{"arch": "resnet_bottleneck", "model": "image classifier", "dataset": "simulated grey scan slices of phantoms with and without marks", "train_examples": 61250, "image_size": 24, "crop_scale_min": 0.8, "horizontal_flip": false, "targets": ["part", "finding", "side"], "num_classes": [4, 6, 2], "norm": "batchnorm", "hidden_act": "relu", "channel_attention": "se", "depths": [3, 3, 3], "kernel_size": 3, "stem": "deep", "avg_pool_shortcut": false, "dropout": 0.1, "widths": [192, 384, 768], "mixing": "mixup", "label_smoothing": 0.2, "loss": "cross_entropy", "head_dropout": 0.1, "init": "torch_default", "residual_init": "zero_last", "optimizer": "normuon", "muon_scale": "match_rms_adamw", "learning_rate": 0.0036, "momentum": 0.98, "nesterov": true, "orthogonalizer": "newton_schulz_5", "adamw_lr_other_params": 0.0024, "ema_decay": 0.995, "magnitude_pruning": 0.3, "max_steps": 7700, "batch_size": 64, "epochs": 8.0, "lr_schedule": "wsd", "decay_fraction": 0.2, "final_lr_fraction": 0.1, "warmup_steps": 1540, "weight_decay": 0.1, "adamw_weight_decay_other_params": 0.05}
Rows from block 3, named by matrix and row number. Rows with one number belong to one channel. Each number is 500 + 40 x the weight over its row's rms, rounded and kept within 0 to 999. All counts start at 0. Numbers have three digits each. After the name is the row's rms in percent of the matrix's.
# convs1: 3x3 conv, stride 2 (model.blocks.3.convs.1.weight, 96x96x3x3), inputs 24-29, a 3x3 kernel for each
# convs2: expand pointwise conv (model.blocks.3.convs.2.weight, 384x96x1x1, transposed), outputs 172-214
convs1.31 097:445500445584459400490500465541467486530592511571601528498500523500487500500500500500493477518442500508472485461500497500527517500456526516446467500500530471487500
convs2.31 103:500539500549500500491533500523441457559505500526521454500352567500500554380460479466500472535550500455479500500525482477500500553
convs1.32 099:478423495500500500425535480393466486510469498464506494475480500474531543644635500545495493514529532503500545500505487500512500532500500500500493500441528577576500
convs2.32 102:500568500500424505502500500500500545497581481481542442424560500445540500500597450541500474501538500500542500499518500500500523583
convs1.33 097:516523500495473456496500483563500490540442470458473500428496593499500622540499439500500500500500500544530473500452545500500525543500497426500591500500469500470512
convs2.33 098:489500562486562442500506598504424549477541500481483521439505568500500484486500464440540500502526500460494500505557421447500548500
convs1.34 104:440473440457575497500513434500533487474500494500500445500459500532467500500500448484500493454500500500500502542530500500462500496500500500449500497455445447474422
convs2.34 102:505450489500596485545562500425476500510417407422478516527462632493437471543518573500491500500525496500575467500500522521623424553
convs1.35 101:574500500434493516511525497573557442476490526530462500493516491485500494540476500497456490503517486527488493527500434532500500488542481572500540505483533500590514
convs2.35 109:489500579558500527509513477484523500528500489507563500500451500500541503451491476513516500525499511497570500542472493517500470500
convs1.36 105:402543500456500500538569404484500470513495500589489540464508524477511521500500494500500500488500475472500500435524523505500526419502550506500512500526500533500441
convs2.36 099:500500500605463500452500454461449512500500432570519500514504500498425500436504508500458494416501540500531500541506500500500454536
convs1.37 099:500500500472475582502500410500564580500504616523522500455545472555582439500551500484519467548500523510500500504538557561500500500500479500594469500503460500487479
convs2.37 103:498500500500480483517508500405559550500428500483524471482490535500564448500511483500565519500489500479500454485500500548430526500
convs1.38 101:537484571442495481500444482510482567469465546412474500464500406461500509500500500484500496538477476534500491522545489500485581500469537524500500406469466500500448
convs2.38 098:514526500500528527500486500506461429522471408532491500500531517541445500473500481500465500616500445529529500525535462530493496545
convs1.39 095:500465545449500463543550465500456512495500500548475498444439435458549497502701532502500492527540499500486500491500547500500494500425444518539500537530500574542541
convs2.39 093:453563455486400449533604500488500451494481442482500500489500491500499500528500471511478574565500406538500565500576449484514444530
convs1.40 100:400500505500513503511472500555500500500500543459518500451500548421485634442663560500500500476530500500500512500500566500468523507500445500508540492500520437500549
convs2.40 100:498516460566436533424512497500489540480519503500500595493565500543500493500500418492520500453500453536500515662500483487500524489
convs1.41 094:492486480475500500627497413523555453445500500519476500475502497500414500500339468465520492522463500482500468454417477500453500500479500491500508500536553571500524
convs2.41 091:491447490500552505500460500562475606577500549450419570522426600523517508446500526500497546513511500496500500469522431500484500462
convs1.42 105:520500549507500500552516501470501541487519500539538472599601524631506458500471422500500501459471436482500528457497500500552500554449456530477519500453500500479501
convs2.42 100:433478464472500517420425414500500500540513453516548500495510505500538535378621500579500519531500516518465500500504527500417500500
convs1.43 101:500547534500435427477500519500554534464474500483503455500519477524500500458411500484450500500506500517450490457503499500488500500491551500464500471520480500472463
convs2.43 100:547394466493494526498593480484522440477500454518500500536469500515435582529463515500493470519439453463500500500402500467592500486
convs1.44 097:500500493557482531416501463420475508500431493388429472500607422485577500587534474520509500500487479500496500533500500533435459513502500549500500500495500535573495
convs2.44 099:395467500500500500425548520461482500482477479500518500499500483559507536508500434507500521514441482389500556545500591500500472617
convs1.45 098:415526500492482486480491431500540622454531500493453500500500500500526497500492575500550505510500523500501501450539555403495557437497500489506493519505480477494438
convs2.45 096:571496501463500500500513500486494455518485469536500500500567538540500435500526549500539381542500459555500463482433500582504527500
convs1.46 099:500500483500435536454500616500540500500508541534500478500513564500498524500461500485500500487483500495555516500533546550500500500570498526429500562509503460500500
convs2.46 101:555514424494475457488446549500500472500490493504512500516492500500552499500518531534500508486394500545598429586463500507500483500
convs1.47 099:532561510507409478424473506500500500531468500442500476529491488546506486524500501511504500481500500461486470500511463494560523483500500500500527500467520484543500
convs2.47 103:485549500513467522518543500505500509532499536515459500526560461522500456500443426500531527558531564492531539582474516544497512595
convs1.48 099:495574523500500531469518580490500491573562500513500491515500469500483462465500500485525539442496493482516500527431393485487435504426549492550450461462535464538539
convs2.48 102:514500557451500529516437500439447516457483500516464564500500500569435514500501543500500429523458500516525500500477506500434604500
convs1.49 100:485487500386500499500454520500500500436482500500500521478500473521493533541501549471495496480500498506530500549500469500466446500500500452500500500510499490559553
convs2.49 097:451458500458472500507500442408453438500500463549409531428560500500486638453548500485454493481531500455469524426500484468500495500
convs1.50 100:500540446500506500500500490500493463515441500528508500520562521500511558500515500530527500476500459467495476500462495520471525409466463477500497538502467479500500
convs2.50 108:481443531500527637516560596500500470489536500446570500500473515441523519542546493500519500532513510575438378560477475500571500471
convs1.51 099:484500565500505524526427578500529456474542500427499492484500570461435500500491500500500500513554538479541488488407451500500455453515467507488576512539578500500500
convs2.51 099:538508444552500500482500543569507462419481593524510466500450532431554596442479500500489500474485500500480502500525448476412500500
convs1.52 102:500500500415525500506500526566524500500489549500497500582588515419510511410422500547502498467500516454500500518500500468500493500500524527521523500519500567500467
convs2.52 109:455500500533458576489438500525500608499430562500500464491547581531500507449518500407466500514586475463500405463597521528456502474
convs1.53 102:519564497500447422507437489513453480547488462478486500446567500540500423658588544491499500502500471500483500496500447500534479500512500549540497620516487591549500
convs2.53 108:521495500509500489500450490500423450486534466533426574500483500500453511569500449553501533522500500520577500500487536456529500556
convs1.54 096:500526415524474440574500500482500458522500463522505480500500588500490496456500514459518500453500511510483494573500500596500602597500548500432413513463590500497493
convs2.54 092:500507500563455500418500556590493526500552500540520507540500515500500522500500462500529500540580438426480482500522497463488527500
convs1.55 103:500500551592500524487495493549500462465446465500460500500424517446451500434500513500500508528500545525500500500529500517500536516521518500541500507467472436560493
convs2.55 109:456553500488491500523529518442500500504512444535555457577547467500449575582486500539500500500547447505500434500545458500548541500
convs1.56 100:508500500500483566500531476565500350583535512526544500500500500446500473461500499500500500509543482537530500500501448500541494498593494500513500502481500456500500
convs2.56 091:500500528500435533559502496500561470500500489500479500571488500500530548452500500523526502500464599500453562462570501500515544480
convs1.57 105:475450412483510637457379506503460444453436492472467544500463500488563456501437468500485506500500500466500463538519545577500571524500572500500536482500607500500500
convs2.57 114:567500500500500494500534524557490500518500468571506473394468447496500459494446500550483500500441528400486526430532486515500500500
convs1.58 101:531500471469494518475500500511466488500489426552470490500538427706450500500455500465500481491520506467486500581454500411500482518511517464490478500500500490493453
convs2.58 109:516433446479500614500535507453500500500531466500519510500456527500500507535534476500500521430532500500458500500526486537500502375
convs1.59 102:455469500488500504398597560557459507500500500490473500474469436482476523523422500464487488500478500506541521500506530500558500459433409429500557487457500495525511
convs2.59 095:465500500534530463500500480435458447500500452500554424453442534407500500500500500545500500450468500500595587448500500363500538562
convs1.60 100:500450500543471635546500490449500528505488505466503500551500471500500551518494552500462510512498521500484500500500500500500500500487528501536536526486500512500500
convs2.60 102:500468523500500494497464500499500500500505517491500429529611439537500455514500500487491500468474479567553500500440530496450559484
convs1.61 103:500563500500500500536460458507504500479500478558426439500603500540520490500590557483494498499500500480539531483452422500465453550500452452500517480500456505500453
convs2.61 102:560454500413536500414468447430527484534463497500489581503513500427468527452500500458500500500463436423585538500515439463519490500
convs1.62 102:587500500534475554478512500443500480500493383515488518557499552486491548500500500548511500501547521500496500441483516492565501470423498619500439521437436473500500
convs2.62 100:440529500472500510507500503500500405500588526458563570473541500546494500500509474500477567484500500466500500515467480410322494500
convs1.63 100:546500500500498544481500497512500438500461454573488489500500577500500481457462540515493500500505500520511501497500520502493492424421487500524513489518470500461529
convs2.63 103:527531528500564521505508474500500442460500500500506537579518470500500533481550528556500452610537500461500495500481486493500515500
convs1.64 094:528604542605500500500539515500534533500479592576407500500573547559500500500460500500500445496500483497493500602472500527470466521526500510483594496540500500500500
convs2.64 097:449500506500500500614500456450500440467500627545469500500500500475550590500480487489500500445500555420500485500562524500473486500
convs1.65 103:546419469500476500527515535500494500432500500517620478525523500524587458511559500505495543512513533500477500500500500568519500549406472552527500500528500477500460
convs2.65 096:489500538414480445407449507538460557500537491544556499418574476521520500544431539500509451500478541436542480562519533582500500486
convs1.66 099:526470419588440492518528500488504500570465500499500500453429581478500572556393450496499500471511500474504522468428500500516416412503448500501500463500468500453509
convs2.66 107:500458546515466500500500513424497602452577500532500477453474491501413512516486548500500459416510554410460688572540553529508500500
convs1.67 102:500500489437533500485500510570492500524441500419451489500510500500500539369555500462500500461485500490458443431500503500500527481490491422462567403500500500565500
convs2.67 098:500445500478500578486470541521518500424558504493459461480507500500440462476522468590530500537500581438501574466510500504500512500
convs1.68 101:507516500525527500500500500401515508500457390652500538500519527517530456414493500481500507518500501500500500500516500561500476571532477584500500500570500435500493
convs2.68 105:517441500401500437537525551500455531465445539567383500427517456521515493541500461540515500475500459517436491580492500454509568555
convs1.69 098:527541501500531526500489542546537500448549500473439443452500466576483446497498453467500480500500515472500500423509486520489500504500493500500470596504596569500500
convs2.69 102:491483498485500523449344538458487572515424549500510508500500530500448496500597540500509485480482500561445561503449574500488534500
convs1.70 094:500435500451414526488518625500500500426463428500500470500500530481572485500500478500485500473484433540500502501491598507504500460504500577453500500526500512500500
convs2.70 099:530519462532402486500470526500497500500609500390567500500460473500450501500461500612386500462500515544451449498500615500500503497
convs1.71 097:422500493519439500482500370500598552436500562514530485494469489515500503494502500491527522500467429475500494500577500530525500506524539495500500440500448482467500
convs2.71 096:556500481401470500489500581512500500500500433500500518491500515500524500591483552397500491500500513500493419490500465455510537478
convs1.72 103:500477490521554447418464500471500539500500449460436456534500483592500585500589494512508489500500500500492500500500500530520508493500516500500555507547545534449560
convs2.72 112:488500471580514551471500467500502532452498547500581537619515473491500467452520500500483478454560448533560561578501552499487500472
convs1.73 099:500494435515502500486483465531500500497507475473484442502540536526479500540586500500514495500500511500500445502446484500500554500485472500422500508500500437539495
convs2.73 102:500518356480500487439554500500500500445500458549398499507466564500587517516581501500490559500468458497481500508507500481494522469
convs1.74 100:439445434515552392500500519497449485475500444478438500442436496519476481515453480513512500544517510511487500429442500500500459429500502434481500500483500505468539
convs2.74 109:547435515500596500500547500520576500450543500475370500500518499489500517526500513374475454508478500500456488526500500500500478500
convs1.75 099:433409570500591448527441466451481509487500499423500555507500469538520540557500499542472491519500548508502500548577493500500500557530530523500515500576544534528548
convs2.75 098:591587500426500506500500500530500523537500408500591460571555443537500500548548500576515570453523574455500500476467500541500548477
convs1.76 104:500577500558501511572598529461449473500500510489500577513453500478500455483585500513519487513538441500500500505498492634500500500526500540546490534459515500508472
convs2.76 110:497422415563461503526488474520500548500500455553500500488556548535499544468493468606438500603446391462450494460500551483485500518
convs1.77 099:419500582500495583500582471500449511500562500571598471500484444529481449447498500506508503463529495516491545459507500500526488613500361514477500487513528500471509
convs2.77 100:574446398592448491476491534440509544457466500500554406509500557468500500483500445527495488585500400444500500411500475471507486445
convs1.78 099:425500462500500406450503522500500500481471553428557528557500412437512494500503500523500453507500500500500500519372569500416500439487500520425527500500462512485492
convs2.78 091:532500626491583527519525500500583474516485518485516519500488526490512500500480492441533507500396569540508577495482500477549395482
convs1.79 097:500487445495536500491439461500460500473538450426487518500524500560566500499560500486500485482474500511500500500533500544500500543500492513454500541500500455500453
convs2.79 100:585448502427500523500512500498491465500588500522532462501405549522500473438400444539401484500512559508574556541524573500500387500
convs1.80 101:500489503566510500563477500514564537484484481443531523434531442642542424500508441500500500519514480507500526489419500500505473507493542500514500500572505500495523
convs2.80 110:523500542521485579500500500500593518519541538500573500459500519500536500542460495535573488529529500500500532507500500439498551500
convs1.81 097:500539445533543445435447553473488500520519500513449500470500499497447500500459491500529473539554470487537497390467533500500500471431500528500500500551547454522501
convs2.81 098:500500558478500442467513498464558500500500510574394488553489497507534614531500500435445500502514500483443500500553500460585500472
convs1.82 103:500489537500534628717623500510473543575477500521428500483513500436500500513500500509483568520491543552500509525469500466477543500403470496505535492470500564482489
convs2.82 098:494471462500448501544500450484490465531500517495580500465500512370553509500500483533556469500500462516414484500475444299463542476
convs1.83 102:500539453511500443619500434463588500500465566500580600500605504530481500496477492507468475507488500500553500500573500500470460526500500500530523500517528517500503
convs2.83 103:500500495503545500500508524514500476519532524534500500614546404537536524506550459500500497500500500500431491517500519558500517481
convs1.84 100:500443500491436545448450500545500428434500530534603500539563476496500455527500420494494434523500503490518500500578500430533500519558467500513519509535500529485478
convs2.84 093:438500434512488500402500581580490500500429500516500552449500505500555455441506454500530478528548500549500500458500448500397500474
convs1.85 099:500500513447494500484525577500500531490438500412500484500489493500451525577456528522492501505477500500517561500500523500485454500508487537565591500540500537548500
convs2.85 096:550500463595500457453500494500571532419500522465574500473459525500500527501480500444561518518500538500500500500500500499544500574